A small segmentation model, trained from scratch.
Model: 64-pixel images, arch mlp_mixer, norm layernorm, activation gelu, moe top_k, patch size [8, 8], layers 12.
Training: muon at rate 0.024, 6200 steps, batches of 384.
Rows from block 9 of a small segmentation model, named by matrix and row number. Rows with one number within an expert belong to one neuron, the router's apart. Each number is 128 + 32 x the weight over its row's rms, rounded and kept within 0 to 255. All counts start at 0. Numbers have three digits each. After the name is the row's rms in percent of the matrix's.
Before each expert's rows are labels from the 100 images, of 14848, where the router gives the expert most weight on average: "top examples" is what is common among them. Only what is clearly more common there than usual is listed. The data: patchworks of several textures. In brackets: how many of the 100, against the usual share in percent.
# router: router (model.blocks.9.mlp.router.weight, 8x192, trained with AdamW), inputs 96-191
# up: expert up (model.blocks.9.mlp.up, 8x384x192), inputs 96-191
# down: expert down (model.blocks.9.mlp.down, 8x192x384, transposed), outputs 96-191

# expert 5
top examples: cracked (64 vs 11.1); honeycomb (63 vs 11); grid (57 vs 11.2); centre pattern: cracked (31 vs 3.1)
router.5 095:087151175082084131146168109113181139132070139068135126165103127060164103137157180159148106152040132116106165118139171102113159154167109170145136128141165188150069164158113048095160154135139137118127038130111165076154134109132108175150123159144051155159146137139131164140143116142060102151
up.0 101:128128128120152111100095064128168128105128157085121152147185128205091219128199128182086128128128128091128128158128162128128139128128144141128153128128193128135128128091090128088183128182176150152128094092203153128174128205128128092128140128128128104128040144128128064105186128122128139110
down.0 096:128064128114128128128128096128097163128068128128142073128014128072128128128128128114128161136099128128115094141139115128128128092128128090170179173083157128119128128128128149176126128076128121064128128128128164141128111128128139128128122128128118123179128128213128128148128023128128100087
up.1 104:128112128117073167125149051128128210128139128128135170128128128128128142128203128180128128128071128158128128128027128128128232166128102128128128030128157220128144128172128128175184130128128128128128128121128169128109201149136071169128133128128161128128128176128128128128106184160128166128
down.1 115:128224128216128095128128180128172128152148181128128111118141128196128092144093128180167128089128128074122128128128161117128026128131128172128128183128143128117128137098168136050106128102185128128128128161085072078128188087056166128128128031180090142128097128080128128164128128125128156166
up.2 110:195128128104071128096196128126155188156128174128128128128128075172128128009128171129128168129170128128138138065106128128128128103128117148158134128128128068128140128128073160084067127180140171128128076255128128090128128128128196128128128117128128054128128065128172128128055128128183069128
down.2 100:128173119128153143087103128128117128128105128177155128128128164086128049128074145072128106226253076128128148200111128109128128128102128107171127143106122128128054128139128088143149128128150128128128128128128203128210100121046128113142125058128128097116128128128071200166180129128128049128
up.3 101:128128134123170128128128053128128144128171128066181093150128128128128159072128128115191091128088128124128128128118128128128070086212128087117119195066128128128183128128106128128128181059160128128128128156124179128128128128128076128087128128128137128128128078128128198057128124128128128128
down.3 090:148190128128128128128164125040070120128128128128128110070128128128075128075112128128056078128169128128128128128180032128128128128128128128056128128128156128128066142098128128164101179128128128128128128128128128194128114083128080128128128128128128110128209128128128128128132128107059128062
up.4 055:128128128206167128128089117088125128128128128182157128067079168145103091183124104128128077128128128104128227128113092128128128086128128156123224109079131128128128128115128163128128128211147124064128100021128128128169128120128146128128128128000089128161128128128128128128128128128128128128
down.4 058:128171109128128128214138128176189161128082081128168116128128041128128128128128151128128087091128144128128048128066128128128152098125128128128149128118082098128156128115128128128128144149128175065076146117145173128128128128128128148128146128128128160128128128128128128075128128111135185196
up.5 122:128085169093139093101027128117128101172128128128161128128128154128128128197144128128128128128128128051128128128111128128128144168128196140034179195128169128128112128079128128138128128128043129128145128128128128113128133128150128160117194131128150137108123128118128128128125255113128128124
down.5 114:113128128255101159128128128128128128128128127128134112208128128068092128120128128128099128128131091158128128128078114141103128097081150107112113128128128160130176168128128094128241128128128142037140178128128128197122128128128190051165052128128128128128077134152139128128128003128120198144
up.6 104:128072128128128128128176183128055124128140128123107094128050128178128151135128128128044132089128180060154121128128165128180099229128132128128128180128128128128151077120174150120086188128130157128128128128163128124128143079121175180128128038128132097125191133128147128069142128111128128121
down.6 098:128128113133128221085128128128128080066128075155128159189128109073128067065128128182103128128086119169200137173128128128132123128128128109128204141128128128144170128132090139158128171052128099128128255128128175075111128128128117049128106174128164097128129095128129113128068128128128191086
up.7 117:092059193128167108132128128162128128128206128128234180126128128128221080128128133142128128128128131128128128128128171128095128128128195128128128072125156174097128128128155106128066099068154117169128128106128110128128080128118128204204128186128128128148128128128054128128128013137102128128
down.7 124:072128128096128081182187078128128128156149118096054088169103128198128128104104134200128128148049150128128128158193128157137128131128128099128128128128066100128128128128140173128130128154140128133128187079110077128053128128094162128055190128137046092166128128128128128128165128128128128216
up.8 129:096155071193128167128128128128017108174094112103140115125172166185091128128075128122128109193128088081115155128108128129128108128049127128128108145161128128179084128133128128128128128128130107132126128147128146128128170128128162069146128128153148128128071128089154128124121197130164128128
down.8 103:146098108128128125128128128128128128128165150128210188128165128000159183128128162128112065068175128093053058099215128128128128128137128136146206151078128071105170128128255232128072167128086128128194107162128114171137128192047128128125128128102094128135128100057128104128128128109128128128
up.9 061:166201128124001165128181164128128128128120128087115128128137174130128153117140128143128128143132108128128128128140143120213203128128128166128190128128095167126167128079138191128172128198128128128025128128128128083078128148128128122128099120128128124137128118163128152128128127128128128057
down.9 070:128159055128148118128107128148128128128074128128128171128128128149108134165187109129152147186128128174088192128086128128169113128128113128143108128145188161128128128255096063070131128128128128045156128111129112128128130128128128128128128148159085165128172128152086128109185128168128128133
up.10 089:128128083104127126128128073144128160167157128128255089159125096209128176128128128128128128128116128128128128190058128128234161128128128127128128128131128128146128161128128128128122128128128042149128128128128193131128128128105128159141128186079128128157128128013200128124108145128128042128
down.10 095:128128142172128128105128189160116108128123157128069187128128130181128128068144128128128128080112127187128128128128128128065128128128128128128156113128092105096128067185139128195128128050128117131131128128128113244147128128107128128160142020128127128128128133128128160048128128164128128128
up.11 092:167128096128128192181128102128032128114128139128151128128128178128128074128128128128108061128233128128128128128131128128128128128122128128201127181128128188128158107128128128128172128165128164128128128128128166128128128000128128128128137120128128142125129167114122128128128133128128128128
down.11 097:128128128128079128128128000128128115137195128111091128101128042128128128128104207128113128158083175128128128136085140128128188128163089128044128147128128066070130126128088128128128128176105113088175128177128128115082155128128200128116128128194125128128128187128098159128128128128128128128
up.12 116:128150077174128139162131128128128215139128128157117071128104169169093128128128128195128158079142158109147128128128142092128128128128128128098128128128128128128214086196118128159128128128128160128000116112128128128127128131128131128128077128059128128157166071108106163128101101087128128063
down.12 112:128128128049128128128118128128144050110145128128128173149103135112093225111114161072138247166128090128128128111190128155090100107088099128190086112093161128184071128135128110062128128148132096126128168086111137089120134150128079128128112128128128156088128178117128069128128078128128142128
up.13 009:128128128128128128128128128128128128128128128187128128128128128128128128075035128128128128128160225128128128128128128128128128128043128128128128128109128128128128128128128056195128128128153128128000128128128128128105171128128000012128128128128128128128128197128128128115128128128128128128
down.13 012:128128212128128128128128128128128076128128128128128255128128128128126128012128128128128128128128103128128128128128128128128128128128128128128121128128128167128128128128128128031128128128128128128128128128191128128128128128128255128128128049001128063027128128128128128128128128128128128128
up.14 131:165101128128128128106128128096128168060128143130148242149212173128166128087128107128128128106147075119150113128126078144128128189113184135128128128148128128169074128193128126128128121068215205128160153106128147196128130151079124128128128082149118179167121128133128153079128148128060057086
down.14 115:128096128128144128128093159128155142201133086132219166128128128128096139128128111128135128128141128141160131154137128128128149128128128119128111128128071156097128112080152128128142047025060128128128151128037188128043128128170128135159180056097176075091079173126121128139127128128128030128
up.15 131:128128128122128128128172128168113128088149128134145111128128142180075128156128128074128096128231128126128128155158139128094084227174201133129128128128136134163142181100144128128128128182153101128122128128117219128128123106120128138104128088128078143128128056128128104128102137128128121128
down.15 133:128128128199110112128118082143151111188087092132197128128124104096122160128128087128082144130128142204116128128128184098187087128157128128128108128128105111150108128128128074091115137128128165091128128128048145128128196128128192128189173108162128178157086097128172128128138128032080134068

# expert 3
top examples: patches: two (68 vs 24.9); checkered (52 vs 10.9); rays (51 vs 10.8); spiral (51 vs 10.9)
router.3 099:120157134126195123179079118135153137108137110126147098105148159149108154077169175149115110134143133177116085126142145211148182078145122169048118141148153138143150159110171095118059117145155092138137103144104085174133142115102094130121150076139123140149154109130148130176113109144145138143
up.0 137:037128078186141095217128128154128094128155185131128128175128124128128108101128128100078128119075128047128091128000145047128074128128128128128210117137106168127128128117128128133128128156064128207097152128144126112155109145120128128138128136128128096128050137112144114128168085128128128061
down.0 111:050157105128128014129152119128128140128083128084188128128119128180128076128078093128085128128128062179124149128146155114124025138215138128128128133114175109165128044092024128130128077128128158128164128144200029075128128128128128198027175128128178128128145128128128128128128128119128149129
up.1 093:094226128128128128128128128139128128128128106152172128128184185103128128078183128128138128108128128128128128128128125128138128079128128134128128128090146205128155020128128128128179128128149116128128128128136128128128091128144041136128128128128191134103128183128128132029058139128144172160
down.1 094:128118128128151210225128075128128128078128020128081128128085104135091128128128128160128120093126128147128128174189128128128128128128124128132100128128178117080128128087128205033128036178191153066128128119128128128128146128128171128128162128155154128128128126128203128128128201134128128174
up.2 083:128128128096128112128128153138065116128156128128165023185163107122101138128128219154128128091128128128156128128226113128128128128128229128095128128053128128128128132199128128128128128149128128208128027128084128144128128128128209128128128128128062185128119012154128125097150152175106128073
down.2 078:162128138089128128128104103128128128128128228081115135128090223137128111128128128170130084128128128121082128151128128123128128128135139138130165171041128179128128128128128121128128141170128124128142128146128137089115060128198128128122128145128255104173128077147100124059128128103128128103
up.3 103:190128128087131128119127071086183055115128081128128109137141128121115143128182095193128128086128128128128128062102161151136090128128189184095128128128043130128128128140128133128040127067128136097128133161083128128155126128077096128181096113236125128121115091117160171128128128178078128059
down.3 113:121134128128128128199144128195132118128135058128141128000128128144128128181128168122114159140128128128075208128180166152157131128135128128104130128093158194128128140099137123128119128096128128128128128099113128071162128128128039145128176179143087088118099128151060101128128138128119128149
up.4 049:116128108128128181136128126128128128128068145128104157101120128128128199128099189128128201128139128128128128128128128128128128128171091128045128123188065053128151146101125128184128126073128128035128128172128128128128128128128128128128208128128128128128128128090121128128147178128000107141
down.4 045:128128158128141134135128128145129128128255121128144128128128128128128086128128045128128165128164140104152128128128128131128128111128128120083128108128187128128128128162106128128128128128128128198128128128128188128128128078053128128128155128164128128128196128157255204093128128128128128128
up.5 133:141128128128128165102128128128114103206128101128128128128243149128192140128120128136092128087128164128082171128090128128128149068110100133173128137128128152128128128128128114128128243203188128128128102128074165144129120131053128108217118116222078128162128128115150128117165110128128150115
down.5 123:111128128128077128092137128103205161128172128049133140145128128112128096128125128101147162128114128153087128170141051121128128125128122063128128117128128128171131072102095128151128128128072089139134135128128041128128128128204128162128128128077128188128128128128128176128088225128179151128
up.6 110:157074128128128128128106128181128109042128055128184128128128128109128109128201133128128128145068128128128109072144128149141128063128137128128128128121153128126110073087128124128112170128074127118135170165128149051128136000128181187144179128128128128146128162179129128128128128128128128053
down.6 123:150128121128128128154052135083128128172139128087046128159128128128128128187098128118128140128107128128098032116165128128093128097112128069101128128080117128128128128128126199128093150176128168168128134089128094143114154128128128128128128128128093128082128123128128072128119187128116101128
up.7 125:140139097128156168128128149189123108179128128208193154128118128128120128081125144016128090073149128128128086150128153182096128127081128210128045076115128177043128126128172128175128128152124071128128128138128128149135136128128153128120128128128107128109242113093100082128178161181140128067
down.7 115:203128128181132128128118136131128146142128098124128029128123128128128128128128193128105128128128039128128128135128128128128134128128128116128150176128128049206128128128117128128128128045128128128128128106128081098144128184197133128128116046107128195128063128128128255128046193143128134128
up.8 065:128040128141128128102169139128128118128066128128143193128128064128148128128190128195120219128128128128128128128128128128130109128108128128128128156128124128128128128170105128191076012034128128128128128061115128166161128128128118128128128128128128128032128128128128128110128130128128163128
down.8 079:128208148189096091128201160118128042128131128132182128082128132134066128128128128070206128128128128152105128128128175130170108128000088128070128128081120135114128172128128128128128128218147224097128194128109128128128105205107128080139156147200128119140087128163121128128128141128128071128
up.9 130:128128117115173195106213152128150128176128084050141099098128156128134128199200126141168141128101128128165085128128130121080094128128120160097173128128128082128128128181128132158142202128128106143128128128128092117153158170128193128110183141128149134128128126033128128204116128123013108142
down.9 099:128118128128173128128128128174131128097097180189132128128128140065091128128077123074117114141128128204116153133128109128212128128128078058128063217120105074052128199128132192178128128057113103161128128128128128171087128087098098081128166042128128207128140073129128145128155149128128128128
up.10 074:128165128202182128086128128096136197153128057131128128128128128027128150128149048128142128128128128128128090128162171114128214200148128128128128192128132102128128155128128128128128128128039128128092133128128128128117128190128128182128128128128128128135146097128134128128128182128126128128
down.10 082:126169128143251128128138128128128107174128128173128128112208128128156128128128128148128016128128128128147128091128128099130042106128128128128029128085128128128128204134114128128101187128128128084161128128148180128064128073128116074166070128128145079177128128128099150125128089128128094128
up.11 113:091128139128128084128128094121114083128151128128084187128128174168128137128171128115138150119128128128128128173128128094128125140128101130096213128128176146133128058024185141155077128128128102077113128128128128253099128155149151128128141128128145118128128128052142128098168133139128128128
down.11 111:128128105128064157114058128128128128128143128128128128128229084214164128128063128058128128157128097120128128124128164120128128128119128128163128125020128128128128178128128151176140128153153128137128140087135128047128128047177128067128128114153128128128128121117128128128128128115128130128
up.12 101:128128128128148128128128144169128128128117165138128142128128128120152128128000134128086168096091142128128128128137158077098204127128131128230088128137140068106191128164128128128084092128070128128167128156125181089128128128128128128154117108128139140207128128128128072128150128110139159103
down.12 103:069128128128128088126158128128128128128128128106099128128128128128128128120111128128118165088189128208112115128128096128128128126134128167128128128128144138128128111099128128128207128157176128128128196128150128128128128128128128128077096128132128149128128083191172178128111128116128128128
up.13 085:128128146128131128092183128128128074128062156145128128128128128144231128154128148071128128164099117129128128087067128070128128128138128128158128182128128128128128055128128087173036128128121128228104128128159233183128128117128128127056128169128145128129164201128128128131204128136128128128
down.13 086:128128128128106128128040128128134128128128128128128128128138128131128128128128128128128128128128128125128128128138124097128128111128128182128100059128128030128128183181113099088128161128128128053060128200128128121116128154126223010128128128128128128128140128128102191103087153128128128128
up.14 088:114128128165150128128128128132128128129128128204128178128042126128128128128128168128116061128128154078128137128128128124176234128079128184128128056063066128057124125128128128128128168128085128180128141128128161128113147151136156128128045164128128128139128128119116179130128128128140068094
down.14 078:228128224128128128107100070128064128128128128128076128128128128128168017162117146128132128128097079148128149128161089113128103141104159121128128128128128128158128108128128174218128167128137144128154128082128128128128137128128128148119128128109143095128128149128117128128168128128100128143
up.15 079:131128204128128192157128048121128148128107118077128128126100128128151128128128128201132128128128128166128128128128130128128017128101198049128128146128195071128061128128164093128128148147128124128197129162192253109200097128128128128152112191116128211128128128093068128131122128128128128066
down.15 096:128183128128056104061128166114128128128140211128128160128128128128114116114128128068128068052128128128128184145128080194128211129170128196082175128139128081128128103156128218128128128183128115128075128161058033120128128128114128124128135108114128128137118128128128070128200109133111168128

# expert 2
top examples: patches: two (71 vs 24.9); diamond (56 vs 11); spotted (51 vs 11.2); woven (40 vs 11)
router.2 102:108114159148152070139108081119118170115157081157123144080083066162164144128131159155122182124123134098112116131156091087172129141094112051154143125069156139115105101157091107165143097170145108158131124083083167123094144100109118163132177164117141117152135113139147119061155124058121136125
up.7 065:128128128143128128072128128117128128128128128128146128128128128097085128128193128041128128129128194105135116128128128128128176128128128128168057128113118128215068128157128128128117118192128128021128144128128128128207164128128128128128189128123132128128128128128128126156128128128093128080
down.7 067:128185185128128056102128128118163128027128128128128128128186128128237128085128128146128137206056197128191102128160164128112128085128061128062169128128128129128128128128128128183018128066128128107128092128128122128128128128128119128128128135128120113125207057128128128128099128128128128128
up.8 118:150128131128092166110105128147128128128128128081128114130178147128128143128128128083128071157128145128197128128128213113121128055128128137128085128134128128157066128128096128128128128128168128148128111156128128209128104128141100101128128128079094128164198205128185128128128128163131128095
down.8 105:103167128128128124122128128189128175128121096129247118128128097128128120120128128128105128128128128128128128103104130043128190128128128146128216128128128128128058103145128152084098125158128128122128128122182153057083127123128218161128122121128155123128146139128130128128113199128128178128
up.9 142:110175128125128182097068128140128110056128128090128128128128128128165131114176128128155139090078154136090065098128128180136128128128128164070142070114140128128153128128069144135184177118161156128098139177147156128094128066128167165138081128128170128128167061128145135128178128128128128128
down.9 114:185103160128128128128078129144141089128128128110186136187143154149128128166128083099153035128132128128160093093128141128082128188088048193108209128025088128130093128128104099097119128078128121128128128128128154140103128128167128128136128126109047143128136113128156097198128085128052155073
up.10 077:128128130128179157077152128107168080128128128128204128129128128100128128128170121128128128128164152054086128135032155133167128128128128128137128128112128128184128105128091128128146128142085128128128128132128128128128128128128128142128128205128118100128128128116128128109128128188128137101
down.10 076:167128128205128128128128128128147192128131085119128128128103128081128128128128128111128128128128171128128128128128128128114128128128128128144096133023128128128128156128128190128128128128128128128128128175128163176128108128209128128128128057128017050128097128197128128128211128128181128122
up.11 122:157136128128128128128128078128168128128128128128128128056128103128128123128072128142128060082128128128176199128094128094107110108034128109157059171128136132128128128128171128128128128159088128128128032128086145128142128172128155080169128128089128040128128159106169150156120024131043136064
down.11 116:128165128128128089173128060128103128103128128128128111096128128040203128121155128194232167091157128128143128084147128107061143086128111128115147086094128185128128144128128128079125169128101128105166128128191148085147084120157178128128128128193163128190128128128128124168108128169128128128
up.12 093:083128128156128055128106128119129081067111128055090128128128128126128141179129108128128128128128128128088095128128128128073128141128128128036128128128128128128128128132164128128128128128128150100182109132100186097135155128128128119129128093128051128081168086128191128123128129128128076145
down.12 082:172128128081128128151092220086128159128108051023128079093128108102115128197127096128079106128182128232128128128168128128104152089189128141128143128055105128128128099126128128128128128128052091128120128128123128224072128042160127128128128128128128083128130095128055128128128128128128133094
up.13 078:199128128128155120029136137148117128040125128128115128128168128075127128128089128128064128158128128128199128177134128128128128128128119110128189128128128128128128128128128189128128128128133135077099194128128065128078129128089148164128189104183128128238105128128095128128128045123128128128
down.13 084:076087146128044074166029114128056128128128128114128128153128128128167137128200119128128128203111179128104129117128128110057090128128151057128128128138113202128128151169128128035128128100144104128128098132128165128128128166188114151128037128106128128058128128128128128069128128128128128137
up.14 102:122128128140191160128128169137128128081075128119194129128093128128128128128097211128163128126215128128200128158128189143143060134128131128128102157128109171173147128128128150128097142209128128113128125054128128156128128128128128128128152112128128135183128124128128114048128128128154112088
down.14 100:128128128101135077137140071160116128128128203128136101128128139101183128128109128174122123128101122046075169128128110053128174109128159128128164099128128128084100067157128128128128183095128121128183129086135128101128128167055111210128128108128128128123128170128000128176128128086128154197
up.15 084:128128128124135163128128128094128181128161128130083150128196206186193022128094098156128128068128128098128170154035128137153155179128128128128128128153128128128128128038128128202128128128128128128128147128128128133121128072145100128101128128128128128128128128128119128128128128128128128128
down.15 089:128156128128169196128128128157150128128116099128241075069128133075128128128112124128117128128128178128121128128128104145128113128128075128128128109128128092137109128128128192128096143109128128114128102128018190075078217128128179128174103110128128166128191128128128128145128128128128157157
up.16 070:125098072090128078139148208128128128128128128128155126135128128128128128099124128213128146128128128128128128168094128128128128128105039186128128128128128128128128128128123145167076171152128105085137016166128117128103143127128128146128128128145128086140137128152147146019128045216128128128
down.16 080:093181128128145116128128154128128124219059103128128128100128176143128128128166123185161139128106128128022128128128126128128128191141185150128054128142128128128128128198128128016128120103128128128128139177128098128128120128128188128128154128128128114128128182147128132128128142128128128139
up.17 101:128128049193128139128146128164128101128128028116109128128160151121128117165128128112113190079058146083100132128121134128128128162145131128128128128210128218162128105128027128138128182102146156140128145128049200128128147128128134175128156107128012128128118096107091128141128128128162128128
down.17 102:128128127194110128218128154128128044121128145192128128128145135064128146128128076122128105128128124155050128115146146149128075128087128128158158049128113128173201128111174128036128117222115128128140128158191080090128063128184068128128068128135128137128128128135128128128128138187152212152
up.18 085:054167128069128128128086206160128160128128128128128107128128123128128128128132128162128128167059128128100101039128128095086122152204105159169128128133071128169128128128128088128139150128073095102128085128101141147095118208128102128100092128128150128127110128043128057128163128128128128000
down.18 098:119142093072128128128124100097163128081136128183132081174154114196039128128128128128097121093128128144144128128128128128128160128103134151199072141128128128107128128128176159128103151128128128128154173146155126128173110153128116128137059128128191128201128107128149128051128166053128128247
up.19 029:128128128128128128128128128128128128128128128128128128128128128128128128128128113128128062128128128128138128128128128128128128128128128157128186021128128128128128031183128128128128104071025128128128128128128215128128128128128128128131128138128102128128100164128128128128128128128128128128
down.19 033:104128128128128128205128128128128128128128128078074128147119128128128128128128183068128091057128128128128158128128128128128128128128128128128113220128130128128156128128076128128084206128128128128005128213081128166128192128128128128128128128143128128128128128128128128128128128128128128128
up.20 073:128128128128117148128128128092128101128128194128128128128128128128127185128128085128128115105128128128128128128128128180061128236128128084128159109076128151122128128054128128159099175128092125104128159128126128128128065000128071224128141006128103128174166045119192154128049128106112128128
down.20 075:160191128128129128128161128128154089200175128179128109128130159128219092062067128123123128128128118128128167128128128160128128128147128219128176139128120128084113156128176128128128128130128128128128128128083180104128128128128196128142032108070040128048155128135128063090128128128099225128
up.21 085:128128052062128113041128128152128128148101128107215197135072128098108128128128127128196128128128128128128128128128128128128161154172112128128180098215128128128128163128128068148131088140128176101128128128128128128120179137070128165127128128128128128131122172128128128128102208128182083128
down.21 080:128128117105128128128062128102151092145165128102128113128128128136128128095128128138128087152080082167036128188128128128112155128128128128128128040128128128128160206204128104128136128128128128186128153197058128134146128156128128128081059185128128116128119128145142126128128156128066128141
up.22 084:185128085128080128207128130128088218170150148128230196128072128128128123056128128088128081172128128128162128144128128128128144128128128169128158147168102061084128128043128092136128128121128128156142164128128126086128051128128128128128081061128128067110128104128159128128128128028128093163
down.22 103:128128063128153128085108210128139128128091128070128097128162153110128069128128102075128104074079128157123157119182128068120109128092128128105128128189128085128108159251125103128165128128082133128128128221128128162109120116108220128160128128128128128096128128135128128098128128111128128128

# expert 0
top examples: patches: two (70 vs 24.9); marbled (55 vs 11.1); cloudy (51 vs 10.9); mosaic (44 vs 11)
router.0 098:166114127071135110145118076106149034128099126121121184085067143156159147152121175129103126167130181084090164142124152114098077155140122145116108074043107139076109113093186132162127160108136092116083198142094122123159192128118130101215149157105109112153160128106109136146116119123166116111
up.0 066:128128131128128088128157128144128128173128165128192128189064128097128128128149128128101103110128128128078128128128205128128128044128081128128111161128117135128128128128128177128068235128172128128128070128151126128179128147141148188172128128128114132128130128128128128128135128128128025120
down.0 071:077128128128163128128128091128128070128076128147086151094128105128128184180090128128088163128128128128128128117061040128128144128128128213122128128128102182128128180143149080128183128158128128128149128123128128128128128128128128128128128128128128119108095177239103239128120128128128116090
up.1 098:168111097127128142117128034103111165103128216153128128128100095062140128158196128128128128213109128128128128128128159114128128128128084128093128128156130108181128045128164128128149128128128128244128169128105166128186071130139118085122100095090192128128128013131132128128128110128084128128
down.1 115:128181163115128128038128219128128130072123128128128123128116128124182114128128126128128128064163063070190128128128145128128111183154120105187128128051128128073135142154128128121107106179128126077038128131119128128128128128092128124122128131128123128189128128156128139104128128128128149128
up.2 114:120168128141128128075128128173003128128128057128144141128128106128096128092120167139089163115113134126075128107131128128024128128128128134096131128128086128107128214232118128132066128128128128174125033128128094128128128112124105155133100128152128181090128155128128200167128128130158107101
down.2 096:175128119128128128128128121107128128128079178128165098128128128128128128182063158100063120128151128129154124128128128128177139128128172049129128148129221128128128109128128128175128128128128140128128120128132128128128070128128128128092135128128176100128111117020170063223128124128200147009
up.3 105:137072082128128128128119136160161151159128133128109061128057128128082092128055128135128147151128116128128128128128155057181128082128128128211128128086128124160128128128177120221128186175083116125128039110128111141112145159128128154128126132175128128198171128128148109205212117128070063175
down.3 099:124121167128052182082128203120128128133128106128128236128114158128128148128147128128128128078128053190168164128128114124128128128232128128063167101203128166085128128126128128011128096128128165135142167142083128128128154065128156128128128095095128128128128128128212128085128128128128197104
up.4 126:027155128139064134101112189116134141111128114149206128114190147128184128050128133128128127128084090128128128143096103062122128128098130128139123128128128128056144128136149128066132128128116095128115128128104128128128117063102128130162070191128064128128060128128128128128081128126128141128
down.4 116:149182121146068128128149142067128128128128128152147150128082114102128128136192150107128074131193128208128128115128128134163148128128128128128197074128128140128179104129128180128090109207128073158128128128098128121087128128098128106128079112118152203095193170054085196128130053128174128048
up.5 054:128128116128166128128128073128191127128097131128027128128165128186096158078128128128102128128128128212086128125128128190128144209024237129128128128128128128166128106128128074159128114118128092168128128128128113158084170103128128156128128128140200128123128157146128182128128061068128128128
down.5 057:115128128103105128122128203128143128128128128128128139128128128128111082128128128128128234128128217073128128128048128128128063128109148063128206128128070128052128128128128101128128157128128128020130229128128128128139114128128185200128128102128128128093128128128128128122128128198128128128
up.6 081:171111128128128128128199085104128128128128098140100128072162137128084128205146170128128050128128128128088128082128128128128193128202128087109128048128101128071128128124128128128166128129067128128221025128147128128117128128128128128128128105128198128136128128028186154128128128128128128128
down.6 068:128128128128000112128128128128128128128128157169206128128128128148128059128129142144128128128135128102085128128177128128147053128102169143140104128128226076128128128128115128128128173128128095128063128128128128097128128128202156137128128124128128121188044068128128128184128128128174128128
up.7 044:128152128144127128150128107128128128128123072143128026128195128128043128224128197128120213128128049173056128128172128197128128128128128128130128128128128128128128139128047128063128128101046128128103076184128028128128128128128137128094128072128157113128128128128128128128175185128188128064
down.7 056:128151128128083122081028128128086073123073131155123106128128110147128128129162092128128032255064128244181128169128128128128129094128168127128131128128128128095128125128182128154138126166164141128128128151162128142136117126128128128156128128103187177128128128106128170120128128128128140128
up.8 140:128128128071055128084128128158128128164128128181094128205128123128128128161063203188128185128108155134138122093128210182080106095128110128198173160123128123128164128128174128150128128128127061089199105128066127128100117090128128128112143128128128132140128139108147082128130102099086187178
down.8 141:128114126136158123157132140128151103136128128128128127128149159128128128128149128091119124000128100128102156192121104127170128128156125113144120019128093128128128129163128147100128128073138184132137128070128128206133128128021086121128167128128128128152094128128128075118128133106128166128
up.9 114:128128155096128143132102128090158128128128099176128109128138128128065111128138128128128152128111134119128037128128111128128086128128139163141172018128117147128128063128188128149128086128128158083255089116133177058145128124147128121128128059089128102160081163128128139125000128128135128128
down.9 108:128128039101128128128128105128128128119118170168086128176093118147154128128128077127128164128237103128128128128160128128094121128128128170128169067128164128128106057128128072124117179148143100209019128102109105208128128092181128128150215128128116128089105142043188126128094128123164133129
up.10 104:128128128176144128128128155125147128098128073102160128128109153128128128099128128128128128128126128090128128128128128128186114128128129208084128183161134118128120032100098128128128131127128118128128128128166128128037041128128041089128158128128076128130137141128128128128128187128128128128
down.10 108:128164128126128114128128154128143128128177128128128128128128095128141128128103121139128128128086095227140128173146128110128171128128128145014128059133128151128102128129088129128129117128059145119116112166128086128085152096128173128106128147159128126092163077127232105128117156128128128128
up.11 116:158062134178156169128128128128128149082128128128037117142084094119156128035128128097128128155128128162167123069128128159128128128093082022127128162128171088128129128201128095128163097128074194106128128121137128128032192128128128128128128103128125087187128109048128122128128128118128128128
down.11 127:124158128128243162128223182136102085093172128128255095168126105128114128019125118127109128092128136145196163128128146099090128128128128156046128128128128128128128075099109128128119128128115128128152136088093128129099151128128176120128140082130128128126128109195147128128125128179128128086
up.12 029:128128128128128128128128128175128128128128128128187107128128128128128067066128161128128128024128128128128128219128128128128128133052122128128128031176128095128097128128128128128080128128128128128163000128128128128014128034128128128195126128128128128128132128050174128128128128128128203128
down.12 031:128128101128128128128128128128128187128128128128079128111128135087128153128128128128128156128128128128128097126128128141128128128128128128128162161124128229156128128128138127128128128103128128128128226128128128128128062155128128128128128128179128128128128128072128128128128073128128128042
up.13 126:093128128111128128128069074226114216141106103128128107148128123204128128139128128102132052128128130128163053005128128130128144126128128128118146128128093128128118128128128128110128129148128183128126128128196142128128128128173110149128194090148160128146128128128128102089142172128174000074
down.13 123:141128128128081128085151128040126128109128095128128190128184128128128128151198117128128204106153150128215128163128131128128093128128128143128178128086107146097128148128128128128128127032128128128098116128190128128128128152126128128128128128128171128176128128128128084146119208088128177128
up.14 055:146128128128128128102125128120128076156128128030084128107144128128166128181128128128128128128128136128134126128180128128182165136035128128173002128102128067128128116127094186123128128078128064128128150173161128128128128128128128128128128128133128124128128128183074129117111128140128128128
down.14 055:079183128128128149128110147128093163128128128128215203128128145128106126023128128128128123128128128071128166101135128128051128147128128200140175128150128202154128093128128109112108115192152134038182128128128128128070128128128128128128128128128128090128189128154128128187128128099156117128
up.15 074:128128128166128122206128128128087114163023128128213101128128128128167128112128226128128128130128156164035028128176111093128128128128143107128054128102128128128128128182092128059162128128100128114179128137156128128128071152076106128128129157128166131215128128128128128136150133128128128128
down.15 087:128128128128115141145154174177128128128152238137128077137128087128078128128113055062128128098164128128255207128128128128128144128128128148136128128128062128128128128128128144128128128142128128128128023128128128147128128112205164128042128084125128128077128142123128128128128106128128128146